config = dict(
    dataset='seven-segment displays showing three digits',
    train_examples=97500,
    crop_scale_min=0.8,
    horizontal_flip=False,
    encoder_mlp_ratio=4,
    encoder_drop_path=0.1,
    encoder_conv_stem=True,
    decoder_norm='batchnorm',
    decoder_blocks_per_level=1,
    decoder_upsampling='nearest_conv',
    eps=1e-08,
    precondition_frequency=20,
    max_precond_dim=512,
    grad_clip=5.0,
    adamw_weight_decay_other_params=0.01,
)
Rows from block 5 of the encoder, named by matrix and row number. Rows with one number belong to one neuron. Each number is 128 + 32 x the weight over its row's rms, rounded and kept within 0 to 255. All counts start at 0. Numbers have three digits each. After the name is the row's rms in percent of the matrix's.
# fc1: MLP up (encoder.blocks.5.mlp.fc1.weight, 768x192), inputs 96-191
# fc2: MLP down (encoder.blocks.5.mlp.fc2.weight, 192x768, transposed), outputs 96-191
fc1.582 090:078145120161108136142137114143108147179064096125167118143121143095177127154117150111114200113116106135118106077139164135171180122113160115107121113137111128095139137151095161165148097194188137110193128143142132147118117115153130088059159130099169101121063137123166121099141134198141121151
fc1.583 087:134120107147146167137144126102083098076051141111123145203118076147099092167171084117171128120130106105157120143139140047128138163114122161141108129143132059081128190096124105124159137105169094144126108147109130148118135120115152104120117131156104094083133150119112111156120081147107069160
fc1.584 102:133097096157194190080063185172170135193069117119140081127085098124184133155132112138137171142144102136133101146138136138135131184137139135136151140121095116070120090088086164129145094119149121152125193141140086186103115146114081086085189114166092080067133145138214114179220089117171134126
fc1.585 091:110138116142110127175109155132128114180122094168148116120076137112157165184120167134154196169085154122147094100155145127108129153114126208117085145109135133094143109151142156139094129086076140112178087097130194176093175072174163122160179161146122085172183165114073149102132149134131143116
fc1.586 106:106162135108133116113092188144171177178102161121163182082116134216143097077188098170135154129175073179110098090125095081090108090142112155167109149125162134161102123103116141141130161092121095119088126069094123093178140148121101099125111068126151120168118140127139150101127121169162135125
fc1.587 098:121197086030088173138118108115159157213050151112136098173089098168119105179151149101177158114159122095141114080120147121125117181138129180127104151148153132148166132097133121145123121145148148144116126114141128115115107144104152132109066184113059119118111115124127144100133084205142158106
fc1.588 095:141136154166156098173091204095141107121082147114150107123143092103149100129103103101079093189079091157134117156190148047172128150100147108123056089165137104049132121123119167121139070157166145142116126147103103103108141167111146147084143136104143152106156129100122071154162137209150146132
fc1.589 100:141117102085142141187081116101136120184086140150133116102118070157138164141195146117127116136097116083099128152134122100134177114137130200175106116201105105145087119134117171129136100105137154130099144119142089137128161081168128086099108106161130110103123118116111144110068127177094130103
fc1.590 118:157163179130157064135097135128113084167190123126099083136106104144072075116111145163156162139160148129105079114101169126141072111163162163122112136130181169154087155143175131142134136162072099135117100090072117111126109125136119189123146088103172139153153071116144096107141126137103136172
fc1.591 114:152095116133093107128198091144104106196105084126116153164119118085138094220132162105124184120157121127087084092165114121081131178148136193083152159154093143169190155154103133178117133066113127105119092133132153088112092106135101123100130149125192091104118092144176120122162099153136081125
fc1.592 104:110148112079167125136162103106147201133114105101094069097155097171073118136129115116132086085145162120145113088128071081139127102178154158178166132135133112064141130086113186183069110130088107089088076151194150122116153137115130121055184122116107182151162128141140081147145131163182080108
fc1.593 132:141131155112139125126131102159134121097202093075133133102110094181103136100105149111191080136148150116171169138144178162133112080116115101149115120142147115142130150101150133092122113142105153138100138101116126167093113151167122114168157116125171186190125130133078142134160193118111147121
fc1.594 108:070142102143074141165096122076148104133090117133139149060107125142122137093143071192123126163118084143122068133112122087129127072100113189179142166071143101072152081187150152117143141080121114083157126083128102164168154090137126110133133191169122141160149099132078093133102080105077107045
fc1.595 085:129167156072074143169117076097172093135142144115132113124143092160102086129173085129146213141155139162164122119167135167142140156131097099157103112162170146099141124108091135114175089149166118154107140130137071083081154191201126122139149131097126119121069142171178109079103093157110086121
fc1.596 096:062131183124112117116129122085136070091154114086063139183150192155116085087176060136065166155195104170127091133136099112147073175118066160093134149136111133064095097156148107169124154114097162117129076119101173103172175180077181124131130140141115150177129092170126115132092111154095090096
fc1.597 097:096112112143116155085142153154163089238102154058106144115134158142134062122080127151180166089144137103152165129134096069094180149151134084124136153121093147090120090140071139112148118143126138107126151101170120159137159132109132110083162163131141112124157169127119054128173117151154122161
fc1.598 101:088069102111111113111118134075078119164111124124154111143113146135158157163128122130227188136050083070155129109126090093149155141110090150087144171137138091142184107151089080159169134103177149148128157091148116121126160104115141096111095117139121085096109120112118148193152070168116134192
fc1.599 101:188151123117135164148158204113120132164137132126193112117077073146143109135135099164135139141102133142163111108082158118084124165174126099161149119095111169153086099095083103163145104119169131110133135090116099192161094122137170119059137148087136095164092139085118168098176139181173137154
fc1.600 094:117114156158126103181108144172144089160063144147127087071118146195141104148128136159180171114099046130158117109152099112112155120128107185109130129091173155102143055121104116125183152086155145113127092167107110185140124130116154087132137141151103140175134076074114092163110057178116151181
fc1.601 104:091158065170166092146111067113102082113179114126179112094112070153159112153107083116126127119165160096145157150167130151137104157142088130100182094125106118129138083140116159109127184144158124216118107097098209103090110139141167180154135149150173149151144155116209144137117131119155147126
fc1.602 106:192145163097131071095179199118095150109069123123095096172137168143163126115171131165133212122108082140160060094117102101136078090148110152144094152140124091103098111116122158149139131092155105109111105094082142129107119111115191133131121138151162146117177139130128097145131130160136146164
fc1.603 109:128114195151132147093119162123089127174109139126195119181109174180146141075108117125138205147132074114099083114178108059123116097153133103173126125109091038075129153093165051103175110101139137136114085159143077108145153088120097097099124173118105102190142131132155123120166125134150092112
fc1.604 098:185151171117174088157133065150163156160130115097105121114142107149134087195144103110148157145184106163134110107142113111123097126146105129128049178153161120128151141110094114156139166074115138165103084080088126151167124082141139118121121118121152125129111102106133176072177138128132092111
fc1.605 092:170142155114130146163094110091142115123110080138107107144137144087206117111163095113126149111100097159163183080141130057158137133170112136131123145127133145124131145154160139143086149147126123188091113127111047135113139138143111125053133152101150103095129147130152157198123163117181103144
fc1.606 098:121097138137127138153161159113165082129086086135080125109201082120147126102104106166124192131111094135117136095136107121093216100140175127120208157105120120110154077137116102190127119140120135170106160124153147144123113129130163098111145152152122130188117112127120160141126108171147144190
fc1.607 095:084120156142096136126123041122176141131093135186141105115142118185153109144094106183181155110139086089152144125175123133111141137161147125121120124107083137097171072076078137173098127070153181148106095154183106121125154122111186152086154196132096117116138149119162167125184130147098145168
fc1.608 099:110186173154104130162111105071139141141093096071119097159166148148170135126180095076163143137134110151158121121156141118115157202129135149159076175213133145143100131100083040058133076111131140124157112115138098088158091119137165174090139179175136123154089160136149100107125087126142056108
fc1.609 091:132121167114107105133105139151122070082030160124113138162154155163130167168093139124085185188112099146174111099200089121127191169098107143098218112103127139112136076126086152187133154140145072099110140117131114130119184076124184162083142181158125079137147130132148111165141138102132140107
fc1.610 098:037180138104131126136176114104118073164141118064172109160166145165167132123109106098137125117132060072166071156134149133141116147156116088086170121180153121099084132107067124132169112173161138145134147134121117128122134093167119140136139154162144085134098112137141132144131057155096101167
fc1.611 080:170162157119128098131137163051138142131125143150107107107204111128140155141124104143094159123084118127122144112115092058087152119136161105105144105021139143158123098093193122115137117098142119110126115108154170110118120108148182070138106152140164143124185131074143145081111119115155141163
fc1.612 095:083094161110127102121162092123157096125063112156089146155087159129127100178218111109115174168105151240143128070134083101164185139157112174101132086151139072085148090124158101177162166092154143143140168088152164110137119111185162097145114171162141132107131150113097117115095101113152144123
fc1.613 096:110115077126114119206106072149187119133078140152124135108160087154161150138122147118119147114152091046101154136117091059101173144155140158157122108098110109109109110137071101160084113089130158139119101155097122128140095121090135090113141169106093167157149042124145141158197086186137175122
fc1.614 089:150114180116087148150134181109173084126114087131151095168101189133120153109115056132095110125117105118086135182151085090082162138090076184130133083125108139121086159147076150174126112098120122092110092106110103093152192173115101111121181110149106081093121152173122083108155093114097139144
fc1.615 110:169136112090092111133134179084129178145117091171113107095125138174161141156112123129138146072158084161164189093175095096109146166155213150127118089109132105111159111071156063135112168112149139085099080130113067148168084187141125136104095134117168137132127104176125145154147120163138104130
fc1.616 096:166148116151125128164101213143113167173098148139133089090143095194151143095183118187135218128157079188127058127149156112167095140109151140125098130128121134110121094129092130108129132104185153113077100129154060139127161128122136118082097231108136086141121116072088122094139152167097068065
fc1.617 105:070118142137071118146168137128110104120019143148114128155175145196162154150129135083167169125143087135092084067146092089099174078081112188109084133113124115167118156142092183139130169082151125122104118093158150101111149126144156061131178151152105089094149131142140127158127092166181123103
fc1.618 100:102131133128114110157153133167137110135164124168109126098156111156131159124192098103144203139116097128131093085140173110126156136179147202177092115122127142107208116135160084115139130097128142064066135099160096153098159111088163106155144132134131083169130073104110129137124059177096114102
fc1.619 108:179172150129137125160118213056135104157137140124182104117085166129055097047145118151111170086129097095142122096127149099104144131173107139109126077073103126143150157103157140140135149112142123120079114108156174141128119134110080135098082146148119075085093073132192150153109138154189132114
fc1.620 090:067107130142081125209126170133120111136169132134101119032127126170127162146113077171142149143115142191136089142170099113132179126119132074167138162086146117112126111102131139148179122165113144114115117082099111117106119111159146134147127119105124079134105127108083083075129142118093030084
fc1.621 097:141154107149112172121132141099188096160083109093129135022133126117127128128145115096101144182078109095214128140163085122129145109108116174135111152112133137093176133097114090133131138151183135083091135122098060127098166095169128124120182134134150097149157144165123197150186097141159136116
fc1.622 095:045102100135145120169079137147111068134100099134085130133151189182159167137092087140096155116123079110162122143207065103173187107098101169111102122162132119101134104177136150176162212110157117151143110117108110107141154161087120133148077139148134110137180122126139118199112104147105117147
fc1.623 093:102115142118134164164119123124140090149134129143142086142133091156135099142125143051144125146106108126169102085120123116170140133122133117094106170159122136139039106127103119132152039140128133145106104142166078132078120155127154209074127141167161086117112132097176091121156078135107100165
fc1.624 102:136191114162100096148083135114136132097124130130169153168135112111156126101100090169144182132139122097100154121141108062146139180131131121106159102061065124086136088104106130165175142128120090107131128168145070154177133107130130135126086167162151105173130081133189121175126094184092085169
fc1.625 108:135129124089102109137149090116137137151083151111137115188116141180152116160127152058200114091177152160131091114163092149151131123170132189193150098119131122160144178102070138118115067084149101175085149092148145124118142158123157160104152125139136118103101107162160200071175097156161096174
fc1.626 087:157146145085200116150097167138169092126119121118130148095097180152130119113085112138168164117082127123115096142083094083120121099120130160162112112100123104154158087108092099182145143120148112162100112120074167123153133145123198091097125098190094182152133136079112159186144106139133165125
fc1.627 099:163060150188100119090105100172086122118113145135162155111121155136157184118145084114158188157120112189147157161143105097137153154094130182153092142148077049097167081167150081136142135102140168147139116084135066127141153125170084059124117145131138145104161155153103156117118132117090053126
fc1.628 130:099117123191113119185140150082121108154123142158143128062165063098120122125116107182105115098144129178150139123087115109113154112097145144120151119123156092098140096165169098111165177161135095119125113144112190120159111106140167152087136123082183073118079076082156131137106078107124154161
fc1.629 094:055176118103130107133103115189118123143082126135117148174116137142145116098117128109129184171175089134157101101108101118099123123132119097143167084148154102107164177149062109191210153174086129157071096117092137106084161112110151132116157139185155039139132084142066145182112113126162145109
fc1.630 102:171143128114141117092141090051117095127081090109146115124126095121128115152194169159126200140144061134132108119097117073137142168207130113147197088080076139119093116129130063121199145157083139141123133141187102105141122163142213106145118138167234125165150178129160087128135111158090110136
fc1.631 099:105078145131187152102154172125121069138160124113096113189163139109139182107114129123154122161129066142090093172120125130054179133142130145096142086136111141103148093107158124118116133129114133127132133139119075131159156087130135123133107118183192104183248102145123080172127152122093134124
fc1.632 109:082167079130154123101130141133119201144074131096106113117109167182103131107143135117222137134117125126187089077129089129102139187135100140191112132101127149111171136114074128105170108142097094138131188124174116030092120062068155095137158172144155177136125097130126160089130124132154125106
fc1.633 085:156136103090109163153141112103127135154101107148105183176152168141176125134185110154147206152165104076165060110117091137209088126175147172155121160158126135110153103126140080134169162098156133109094158127119101113142138107129142062093101159134133109138146165075114155047128161126111113157
fc1.634 101:124154179149164144171094194104139095165083130151137163116127149140109127125154111190122108151119097049107115163129127082154160095134090196142169100132127126094093088101154103100183120083136162147130117105134179112123121110080108135129117172141108156095117080051198127178044144125083080102
fc1.635 095:110142162157137088123159164142131153141115154151169083096159123154163093171130109170187150137113031127121092080102172081104097116111126122144177146176123123099071090162078142145204104091135078129136094143117079198120125100121125083128090143185163146141156095119086103143129116171109079155
fc1.636 095:119168157140174093161077221097142150117120123124147119136157114146143150090169074145133171143118056107135118104128145076088131085107107126186084095107161096137107062110144132165167136129209125079134143062122081164135116092115143126116109138145161092136154110129109133152061121195101078145
fc1.637 108:123129065139177123108094174093137186163091131130127152126123156159160114130114098130149184119168076121193079118115106116111140177113159139167146091095080137146128135125106122147160167128096114080082130160092079162127126133114125160079135184112138119147147143119162153173126129165127135067
fc1.638 091:163182155091089097136101225108152127137076104111112086139123142089132125127191159165067143136131083152145077098170158115081135100168113172147173145140131164097151179125127139153229128168158135042157078085124157138110074062115126122130109139181105149152124131166186096155109117154148071116
fc1.639 107:137152108117107101157173109094134131070100084142135078105130103145114087136148114154093143154139058162189132096145153091094172113172051095158173121129118104129178106108163059176193132100158132120159112144082121115147122094092178153121155143150150105126145173118107143175134072191122162156
fc1.640 101:165155137127129139132144178121112144117079143027128118167121143114136157156136143160202118136149090083174090113098126105066129119108124093110085144150118129140145108074110082166155143182133174127105144165123097152137166152073182136130119212108125118112182099070132162137147124211170144160
fc1.641 087:169136091149124127135090136151200166169091139175186140140160120115176100132196088145100183116144059127182137083139127094126170194134091128140113081148076018115121136121151169213136159148126111142133123168162137155164104155153131062098133166124154117146141167106146112138106135164129175154
fc1.642 091:161168104117089150193083153150142099168083130141123131132135131209114131088147123140167207138140078133143116123128053148128103156085150128136088151126156110156090126088124141135143103141174139124111124025121144092157161154172180136169126125136162098141143144165101122064183102149084084049
fc1.643 101:205161158125145121172124209117132103107102133110155107072138157108148136086137115180094086145140112128204107115126123118103122162137149078158165103148110140107176097132087147160168108176153125080072094097103064161150115158135125113083138133152126071087115181121167110161134101213153113147
fc1.644 095:107143160155126106095162109171124139151136076171133121103101109154111143139102071157125158142110106140208068088168151130075142149078105193148132140074175149083210126130127135111127185100180074120083132106119098159102149104163107082086108172139134100138119151100107115181095110113135090136
fc1.645 087:121139150148119078134123059108120150158105111137126122121161138114176127181140088145164153171128107105137103127139117153110125141089075166136086146109142076081142049110112097157155159115147105139168127121117133121176169099109106058179114126141175139126134132088133165132119077140110165181
fc1.646 098:087146113171176127168109185135113120113088172106079111160127159191166226121151177130157167121141075149044086119107155136077135085140140143122128133057159103114090100129122174155142156126161094121136097122124160145136192109074150104128162120134114095112116110128127143118092173084113144091
fc1.647 091:146153183110140089169100158132153051096182092094083086148059115156118141105126098160101186123118135125113081118090107028151096105158114160148135121141183126072082106103071141121158172114109173102117083118151158102121118116142160077132157135181123139196128079119124085102141104122122093147
fc1.648 116:048108106107129091108141150111090150116120187120086161108141111139088139150114152121176170086139161101120161175085137163096164137093094193170154137138104105149135123082139096132137133187165185168159199086136174124155138130151185119147111161147131171141108158128127113033148153140077148106
fc2.582 103:141132127128129125135121131132134131133126122126124131128121132134127129112121132127127125132126121143140138132131147128130127123113131133130135123126127120147119127133130124129128142122138126127120127133136135134117125124131124136135126120123136123130125129129126122111126117123135126114
fc2.583 100:123125135123128126128126127126129132139121129125129115126123118123129127130128125130136119122126135136119125114120128130123137133131125130119127136130121128144115117130135130123135106121134136113130127132127138125128135141125120132114127124139128119127123123123129136124129135105135136131
fc2.584 105:127137139124120131123124126119126118130133130142121120128137138118130101114127122127115119135138132126136130122129158122132134106118130127120123118127132145165143120131124128135119133105130131130130130133120139113120123143125122125131123136123133108120110141115117126115126124132139121113
fc2.585 100:134128131126125126114128121125120146129127119138117116125118138119114134123129137132125131110121117131126121129125144129131118137139123115125134131119133132146118126131133141128141121125135134129125115137131129122130126140132119116132138124136127140118122127127134119129130115126128145118
fc2.586 104:132121140132129127128142116127141112108127135132117145132130138129126121146132134122124112112113127120140131142113141118125129113141123131113136140137129139133123133125128114125126125125121126119145130134141135115125130136114119131127129130135117129130117127128111123130123137139124125117
fc2.587 100:131119142133138121102126115132145129125116119125129127130131137130132135121140135131138125134129136125141121122120137144114137132109116124121143135135115132128126114118127102132136138126103134115116124134121136124129111132122127114122139128124107123128132121134136124137150139124125122115
fc2.588 102:135126124120133116117125136129111135139135117138129131112119133137127127125130126130134136123144137130137136122125146130125130129134136130126140116116129125153122127121131139115120133132120116121140133114120130106125116117131123140124126132130116123128134117126125134137132129121123137122
fc2.589 103:133120119123134123134144132122125129115120118118132123139116118123126133123142131121137114127124122120116134133120130124122135131125106127118129137129118127128126121120121112118129123132130126106128134122130126132129106123124133127138141132133125126119116115122126136120131128124127131119
fc2.590 048:134119113128106130067126124144127136131134173129155138082116144127187139160084089123168096143123111137081136112113125161140145120143131138119106117150135141065130135128150127150148155126132167073158088104137122109157074175161112075123090088166106154099130147158111158127108122158143181068
fc2.591 099:138120129124132107119140123125137124120128125140138108135137144126126135110128123126141134125133131150134126130104138130145148114121137118125130125117133126128118123122127148122114133134130128120123120133135122137137127127144139133112143118127134137130123123137130141117112134123129136103
fc2.592 099:132133126132128112115131116131119137126129121147125115117124134134127111141136108111115127133110107131131125124120130129112111132132127120128135141130143130139119122125133123126127132115131111126123126129118129123139129124126110126129129126119124122120119125117107131127121142135132140123
fc2.593 096:108143114132119132130140146127111154111151136140128136136138135135135127144118122134140136109123113123107133125106124107124140153139144142132123131136137121154126125126127140128110134129137121114144118126115142126145116137111113132130137134142121126115111140127127127129120111125137132133
fc2.594 102:129127129117124122127128127136132133124135120114120120130131128134119123125131118127134126139124129123136132127140122125126137114116129116122136117122131139144123122115129143119126128125135131124121115126123136136141136120113115125121124117134138138112122126129133139123121137130121145133
fc2.595 098:138126116128135118123122119121134126140129121125118125119139118130131131136121132127120108139138134125119138133119138128132121141125121132144133129129124126139125123125133125125115132125126130120102140115119127137123133125133130126127123120115120126126129133132126128125130119128131135124
fc2.596 104:125127131142136119128117120131116114124136125120121126122125130124123133126126136125136127124131122134126125137132144135129139123136120116150135118117127126138125125117145127120129139134128130122124132130127119121134114119119113130115132123139133119129146140134121134129115112120126133132
fc2.597 096:118123157150125117139112109125143121121113130143127122127130125130130123112158127128108119133115138130123107125128162121134122124136134128136131141122142137171137116110138103121114124124120124155115146114121132142135137126136118122136123136120120127137120143113112147122114125121146116103
fc2.598 103:123140111128136121140126117126129132141112128126127119135124112119124116114128121136113119114133118123137135137126139126137135128130127127130122128125130129133113132146130141121126106127129143130132133137123132137123127129139118134132125133142147132137128133128126134118119140116135137127
fc2.599 102:138131123115128112131150125146146148136139132139124115131129122135125128122129102140142112115122129128121124109118127127132119118122130119109132130141135136102123128140125146125118131140126127123130128131132126139118136139125128118129125118131120134117131128111135124133113139135117140113
fc2.600 105:133133117131133136131126121124127121129116124130128139146135131123107128133121120132122124119122134129136135146123139130121118117124128127116131121125116113140119131116131130124124132121109138123139131128129133126119131139133124135132119123114124134132120126125109122124127128122135135127
fc2.601 097:138123112132122117119139125128119143131134148131130127139112136140128124122110125136133129105118125127121126126117143123136123120127113118140140128125127131158125109118138131139133117129111120119117137114131116131128131121129120121131139142124133117121122125116133126136110112121122141118
fc2.602 103:134126133144135146119109112134128132111127105129132121121125114117131138138122123120132111110139128135130131145125128137130122142140124123131122138125118120134125122113128123116128132132120129120128125133129121122126134121135116133129112128129127138133130124126133111126128129129129122113
fc2.603 103:134129130122130134130128110129135119111117124129129124120125121123123144135120128141150114122135123120131129122119127128138119126123121117115122128141126142146119144134115131139131133121131128138130127130126132125119109128134118119136138133128119132126122123127120118126130132129137133118
fc2.604 090:118122108116114125120151124125113131133127133144111116122115129125120136119112136141138142098140117146106115135108140127136122135143145135127149119127127134139120128141115123124123122155116121103147135119103127124132137138114120140137145140113106121136125148132133122133106115137139133128
fc2.605 101:126136115118126128115128114117131129141127116144143131138133117121113123133118128117125127118132125130134122134124126132123126124128127140126127133123128128121117120128138145132127112130120116108126131141119134127118124143126115127130126135121128139146128122135135116126124117128123125129
fc2.606 106:129132128122138131131126119134129136139139127147121127121122108129128123124137131122135116133143149138141130130109149133132122115125145119133123117112130133145116123133135131122113136124130121116117127133115138126128135130141126111123132121123132122135139126126123135129122127134115127118
fc2.607 101:122127123142125122119125118116123131129130131126127128130126126124121122126114139117120135118119129142121122135134124138129128115129130123131132131143127126156118137136126114111126117129143124122122130130134140132132132134112133140130128127130138122125131119133137112120118135118127137120
fc2.608 100:129112134133139122125131121124127136137123123130135136114114123133117119139128123128134119142129120127125134128126132120128124131132139127132124132128124130119123119124128123123132123118118120130115121126134132126117131126114120130119139122123124121116125123125136138123121121140120145128
fc2.609 104:122119119123131138126122140133123129143128119106134123131117116128123113125122118122131123135135127128121123134127130129131115138131129122130129123130129114135124138115148139112124130127123132119118127126117135132127124136143110123124118128129129122129124138136140122126130126119133127133
fc2.610 101:136132128125120114127129123140125136121136120121131136128107137132130129133124127143134133107125123137135119132110119125121126149123138126141133133120130126138139122129134131131134151135138122133120139140130117126125120121132124127112126119123119123113111129134123114129107123117129128125
fc2.611 099:134120121136128122123146125137126133130138137142131122117132141137119124141138137130124122127120122122126140132124136126121136133118137122122155138134127133140116105123133127122119127128120131115118129124134119127131127126130127125125125128130127125128131137111121135128129123118118140112
fc2.612 102:119137129133132126122120138130126128111127112143126144126138128119121132127129121131130143126139122146130134136123142126143124130120120127130130123131132123152118128131114138125119131133130123120122125126119135120125130138139121140129116120125125131133129131121116121131129116126131122125
fc2.613 103:115116129108141111131126123140130133140128108121125129128127127129134121125128132114128124127111125128143124134131153125110119127121119125120131126131121128142125134132133133116127131129138117126125137124126130129120124121129130135140136127135124119135128129131126122121120124127131135113
fc2.614 101:127128126127141117133113118128128127120124123123134119128121127131124120135132130129126115130128124148128122141120129123123119135136115123124131147131121134137133130126137133124121131124122116128124111137128130132136125137123116140127120136140120118128132150132133118130126110129138139135
fc2.615 101:111124131134142132117133131124117134141137128136124117121125142134137124135130126130134118125133129125132129136118136143119131118144124125134127131121121120143114119151116124126141136134130129135121126114128133131138127132144119138136128132130134126126119115123116113126134118117133140116
fc2.616 104:130128139129135129139130118135144131125119122137134126129126117127121133134132125124148127117139126127125118126125120139124122122123123106121121117126134139133130127112130129117127130115131119114134126119139139127130140131116130120132127139128134134118116133119124113134132139129131139128
fc2.617 104:127126118122146122130129116147135125139136130129114139123112120127120128138122135135140124108114128135131141134119128137119122116127124129126124127132113117106119138113129131127138121137122134125134132129122112129131126132123126135136134137124138121143118120132134132129136129122116143125
fc2.618 103:124126133130112145128111127117128121120125134130125132128124127123133128124116127132126117115126134128121134118119128122132130116146135134119128134129126128137114133118129141122113114119132127132133134144120133133139126143126123130133117132121127129114132134137137124122110131125125146124
fc2.619 079:114126111100125137131133106140133144125128153120114149129126110151133115159124125120135100111111143129132132138130089156150110108108150141101136164161097122101120132133108121149130113153123121130142119144114111107123126144113148103127165139133132144129126137136134129134138142121112143128
fc2.620 102:138144123135111127135133122141123126137127138123120123140127108126119125132125142145140113130122129130120126116113132110118123117122135132128127142128126133134122133121120131124127127123128105123134132136140115145135129130124113125120117117130123133113119122135131126116127116123120137140
fc2.621 099:132136137114133134132127119123130132112126131128109125141128120117121130141130126123137120113134132117123124137134147113131122126138137130134122131143125126168127133142130143129124120128128117149119126132129151122129124129124129111121133135131130148114106135123141113127122131141125118128
fc2.622 103:123115127125133132132124124138125130117122115125123130134125130122119140126131139120126130122122124127121133123130130121138133134125125134126129129114115131145137125118137133132136138132131131131112131117121128118128124115132126122134137133123139125129119131136138120117120122129131136127
fc2.623 102:125135131124147122115125130128132118136131122131131128135130130113116134146122123151113117126127132127127121127125136119114121116129127135126125117134131131149134117129129119136135141121128137133130130131128129129135130126122142118117125138123121122115133128120117130117116140120116137118
fc2.624 103:105122130119126127136138119138128129134117126132133137110130121129128128124122131128125129124140137136130119134127123135137110122120136127128138142145121132132127128135131112121116114133132141126120119115142135131120137134112120125139126130130143119127120118129119130112114127118120137124
fc2.625 087:122110111126112130107152141121121139140136106110140139109111134130135133121130118124123132116107109140119152144104122116128149135128118108109141137128121110065140109127137098123133127130131129114143140126127105114135118142132115118111146115133126122136127144146137137151132143146118140112
fc2.626 103:124137121127140139124146142127121137122144122139110123155122133128134125120122125119137123134133130120120119128113149128119126119130126123141127128119132123141121129139121124128130129133129138132133119124129125138131128115134127130120122132131119138122134118129123113135123115123124142125
fc2.627 105:118129118123120118134138137134127128125130137126116117134128113130123128114129132137143113127126117127124124136137152122140122122132134122123135111123129133163133133143120130133129126132140114117136126120132138132126116128116114136124120125113127134133108133126120120133132130138130136127
fc2.628 099:132118142136141124126123127125123120112140120138134141110140122137131118130124120121143116127116140115119138120133152132120132120129136126116142129125118129147108134128128131108138121119142117121124129139139133128129111134142124124123132115122126109124129120133116138132132132140133139122
fc2.629 101:128130125128130134112142128120134130133137129136118122117126126134124130133134126136131123130116127131136130136120135130125139123127125121106130126132121119141124107138130124125140131133137124123119147123130111131118109127138115122130127125120118137131143124112125120119124135133122136129
fc2.630 099:120133121127140120126132123132126121128156119141122121126132126119135122138132130135136124129126127135131115126123136123127117129134117115124131130130119118131133123121118135129126139121112121132125124139115130121137120134138123123130128126124120123117123116135137134124139120133132126125
fc2.631 100:127127116126135139121133115139119144135125134128128131127133129127136128131150118120130121117122133136125139133128138136135117127126120119123134129125130138139136114115141119116134124117129114128130137126117130122135115129123128123128139130126143127132129123137142126120120132128126137124
fc2.632 099:135109145144122132127136118114130132122123129128112125123137134128126125131114128129118107129135130116126138146123140123134125111137126124125125125133124120153138096123127114125126128117140132139132137145127128123122118146135124137140116112111118128135143126111120124126131132139123147121
fc2.633 102:123128130143134126121131127117133137119131140126115120126126127121126125120118132122116121121133134123121133137129136126133135116125117126128128116131117120158126116132126143128137119116121112124138131122134133136130139124115117130135129111127129128122121122128123121138137123117118132116
fc2.634 100:130137130127139132130139127135137131129133116114126125123140125129114122123129132120132125127110141126118133132119135137135121132116123127124139129118115132140132119133132130143123123120130125114132130116132133129125119134132110130119133128139108132117131106138131146133118131124132135124
fc2.635 104:130113107125135128147124117128134132118133118126120139102123115121132115132122128127130125121121123141115145117122115139127138122137135143118116125119130133126116128128125132128132146122135133127127136126130137147133124133134136127119122125108136136134126123136132127129120120135128147131
fc2.636 101:133115125120124121142141128152110133116130100137125139120121132126131116138123131124130131114126130134118127131115123136129123132129131131135125129140117121125127138131125130119133123130135114114125129143125124127123125133106121124114135131113120141126124119140136133116126143119126137127
fc2.637 102:129134130130130121131121137128128143127135127131129119121130140122124132125131130134141135126129129126125134119129141130122131115125123115133125132122137125139146135125132126111133131118130122129116122129133136124136122122133125115139129120137124111130121124132137116121120125118123135119
fc2.638 098:135118123119135120130118118137128127129131123120130136127114120131136129140131130115148113128129142132128120148112113125129117139144137125120125131135128124133126109119133136131124128137128110136121123125123113129117127130153129138116129130121135146125124130138113131127119124132124133126
fc2.639 101:123120132120124134144122129131121134127119150120115126135129129122122118130127134135142126102128121131119120129123120130131121127129141139127134129145134134128104131135101142142118110124140120142114112141127143132130139147130130135144134129131124127116136128135126139117125129123125129137
fc2.640 102:126118126142133137132126120119132126120135134139118132110124126116131139116125124143139127120113132124112119134112136126115128131141119128107143147116115112133113116119125107130130124133118135119129137124146127133117135137141132115122125125128126123125127139129118137140125139120119141126
fc2.641 104:118132131120130135136135130131119133115137127153136123123124128138135130124129132131130127133124128134138129118111151127140126114122123131133125123126142141136120136129124124118129128134135119126137136113125130124114127121126125118129122123115129122123122132106132110121123129120130133117
fc2.642 102:131126131139131114116153120127123131122130116127115122114127131116116124132125130124120121138134126133129124134113145133116119119139125127134137115139121131148115133114127126117149116112121123118118117147133128143132121125137130124115130129131128143122125105138131127118114116129124139135
fc2.643 103:133117132138127127125133133145127140131133138129126126121113132123123118137114126138128117116129131136127116129117123133126125129125129132134124126136128126136120138144140137130114129129117134126141127135121125122127133126126130123130128122130134146135139135127124132125116127130120136135
fc2.644 100:145142121121135140143118138130129127120138137126115131130130112114125119130128127131141119128130109134133131122117144133111123120129136121125123127122107126147123130134128138118124112135131114124137119142133135140153116149125122132126115130126116123129130132132135113120128121127143135132
fc2.645 100:114124134127125136135139120129114124107130126129114124133126117120123127123118129115130139113127139125103138131142136128125137125114124127123143123130125118151120151124124126121119113122117113118120143125129121129120129131131143140125124125127124132124117130127138121118120113124136122126
fc2.646 100:130119116129119130121115131130138150127132126123114126124128120131142132129143118125119117133121123118136133131119133140128122140131120124121128137123129130141122125139134124125124124110122128115116135114110123117120129135121115125133125131129132129129133135130126121134130135126129143107
fc2.647 102:124136130118130107122132127136128145128126125140134116125127132147133130124120123130129112128141129129125123142123134125119126132125116133124130133126132133135118128130134133132123138128120127120130122132114126136128125118130131132122130133117112126133116139127118132130121113142130135123
fc2.648 100:126116129122135118124135124140130129140125128127128135126115127126137133127117119114121125119126127127123125120134134134118137128131137119120139130118124130136136124123129126125119135126122132125122114122126130117118113117127133126138136133122128130120112140139107131112126120121138135123